A small multi-label audio tagger, trained from scratch.
Training: 20100 steps, batches of 64.
Rows from block 7 of a small multi-label audio tagger, named by matrix and row number. Rows with one number belong to one neuron. Each number is 128 + 32 x the weight over its row's rms, rounded and kept within 0 to 255. All counts start at 0. Numbers have three digits each.
After each neuron's rows are labels from the 100 clips, of 14976, where the neuron reaches its highest value: "strongest on" is what is common among them. Only what is clearly more common there than usual is listed. The data: synthesised imitations of 52 everyday sounds, one a clip.
# fc1: second MLP up (model.blocks.7.mlp.fc1.weight, 768x128), inputs 86-127
# fc2: second MLP down (model.blocks.7.mlp.fc2.weight, 128x768, transposed), outputs 86-127

fc1.514:149113076126135149126148110093127089155116090192069162048113134136161118180143111104098151108140078164151115099114062177083108
fc2.514:150143117168179107101084118128036119056146153183085098135167130124125134107142117136202073127157165168093145138154147107112121
strongest on: people; crying baby

fc1.442:146140152129188150131085148103088045132113098118140097106130079149089087103113096130115151106125147223151091039133141091125105
fc2.442:076196120133110139170100128141141148119124117129143186118120067119156173161160066101168100144110118159157115135101098123159155
strongest on: people; laughter; thin (high-pass)

fc1.421:142146147144157092135137181133070155096124073098110125101104172165138192096135098161132162123147182139100073151123118101143101
fc2.421:080153162115130121095138042185164151203157124111181136126143132110134162109114140107086127170154122142126122071135096170159075
strongest on: household; coin spinning

fc1.756:082140131116217102132095121149167150098135084149142107147130112173124119102130121170098132197188205126132112175090172127136148
fc2.756:128162110132081109133154147141146167138116149106095077175146119141156116118132056136139112092162212158126123108117103073103123
strongest on: household; coin spinning

fc1.441:083153126120128070131093113161100098165137097131162106147152074099124150110100144125044135160082167229132173084064142113156179
fc2.441:067141063076108136116173134209185122164120139162115089160120113133150157115142189135067129185144132092129108144127090073106107
strongest on: mains hum; muffled (low-pass)

fc1.606:132116140098119129109189079112086178143169181112105130152169109119151091103164107176101173125096179120173183137113091111143143
fc2.606:114176125139136120136113173095105126086128091099130104099090115106161111099159060106106146110159090176067113160115100142130086
strongest on: household; knocking; ball bouncing

fc1.263:162127138136199097085048106127179125145080147106108120171145080126178118151161138134151116095167183084108093123069120092096137
fc2.263:147079143102189131058161140163156049166194141087139129167143156145116167104144144130132126101120122177156151148104155187137122
strongest on: white noise

fc1.115:087171117176079107141105121141070173134084111187185107127202120131156122135147145117118138149202119142133131190106157148099178
fc2.115:151110153099171131164171141074170154185144128125105115123059167089126146219117081181149104080086151154152110147138113164128093
strongest on: mains hum; group: people; laughter

fc1.502:129124118109117105113098163141102036117114193140161079136116106153130139158147102152062188133155102125159182089086154177118147
fc2.502:118141175138150175144190129130135075077139108175137135170140139152138185172161129167089083136089135081115137147100111057082171
strongest on: mains hum

fc1.95:128121101152113101135067123206119064142145104109110166101111076134123105093097121134111121155184139057138085143119156093095140
fc2.95:106107125151066140137111092127130135128157114091166123187129098170171087065134090115077128142164111122144160148154170126084093
strongest on: people; speech

fc1.579:208185091117148118109151123116134117116159125113111071074119116152115146154148147087122135135176109123118105072140076136161151
fc2.579:106114112115138122131091140110183127190141147122131113152112188131174059139120133172130168139121168167170079175150155156109157
strongest on: white noise

fc1.123:115055081191098068107109141124153099130160109131191107121169107120095065126188178106102113146115134137110153129096134133111070
fc2.123:122175111146144160080159110122122134132115109080108131102095110088175168130195109095128125197084171163126154186166115176111112
strongest on: rumble; group: household; coin spinning

fc1.92:092151180107135086124164160132103195131190082110158121122088058156173141131171133135103085180224156094053068138104112174153066
fc2.92:120087090135071172085101072138132159096105130113172103097105119095150106142107150111117161152082107073079156109123117171070100
strongest on: household; clock ticking

fc1.529:128130074194121162087177112146102162088134129134128152178158117188145140145135141103176185135137134143154147109140144102094132
fc2.529:113101176137151128163127108103129095082107110159128175090170106141154132136116144065191070177114148059082143131137165085139116
strongest on: rumble

fc1.478:121098133088135120151175125153106148076172143090163122129114128170110160120131170157075073132119138076078190113106120110088135
fc2.478:160038144155147142133151087125096177144102161097106151133134146089102078083141061145141127141161130128129105122167114153078077
strongest on: household; white noise

fc1.345:187141124086175134127118172149134160187163133113131096133094090166186081088077115191065105178141095100136157114134210082084105
fc2.345:106133070098157179126111119135218146097119125217138099162109151133085141135157131148108106147111116118110138125096156102168139
strongest on: mains hum

fc1.608:118079173100118175155103167112138178106169137099145141111145094102098137118191107130138052109182149147159128220122109092087109
fc2.608:120142132104101163109127101174106142104124104133156056160078097073069129139129166153160135117088121111185081133139103215172080
strongest on: people; white noise

fc1.37:073109125101153115158097167070099100196122108129159082128111107175193097065060126138097067128106133128091123141154097123130104
fc2.37:085099138124063165162128110119159100158117175100086176141184146081133191170117108116072205103192135131163170096104107113142109
strongest on: household; glass breaking

fc1.415:165142154162126127158111139141122128187122111164128151131132075191088128097090141152143181101116092070125144102145130146148148
fc2.415:151151107159128101124141132099144145175082074112138117121085152139141162119152130141156127135143195162116138160071083116118114
strongest on: white noise; bird chirping

fc1.727:143159058136136092166175076144131140123147159134141196104211162115112116082100085146088148175130084134180146140140139070114184
fc2.727:082127126089191117095139109137155134129136114090142113093110164127179181084127084114165142082137127115142181087181073130210180
strongest on: household; typing

fc1.55:183147177114121101115164137112133139100091064165099138066123087149127123113123128078127145096134122056111111163175164148123174
fc2.55:127105109134072094132112156118166120185135128147100193150205112114149141100131122144117100131186167131145155117130167040161123
strongest on: white noise

fc1.69:104094101128125120135110184116094080140122143129117117094161109134107129102138104106091115125157135123199069144118198072123126
fc2.69:116081162147104100165116160120098187138156100153138099119090135103066155128161115091092079143130145131131090148147147098156157
strongest on: people; speech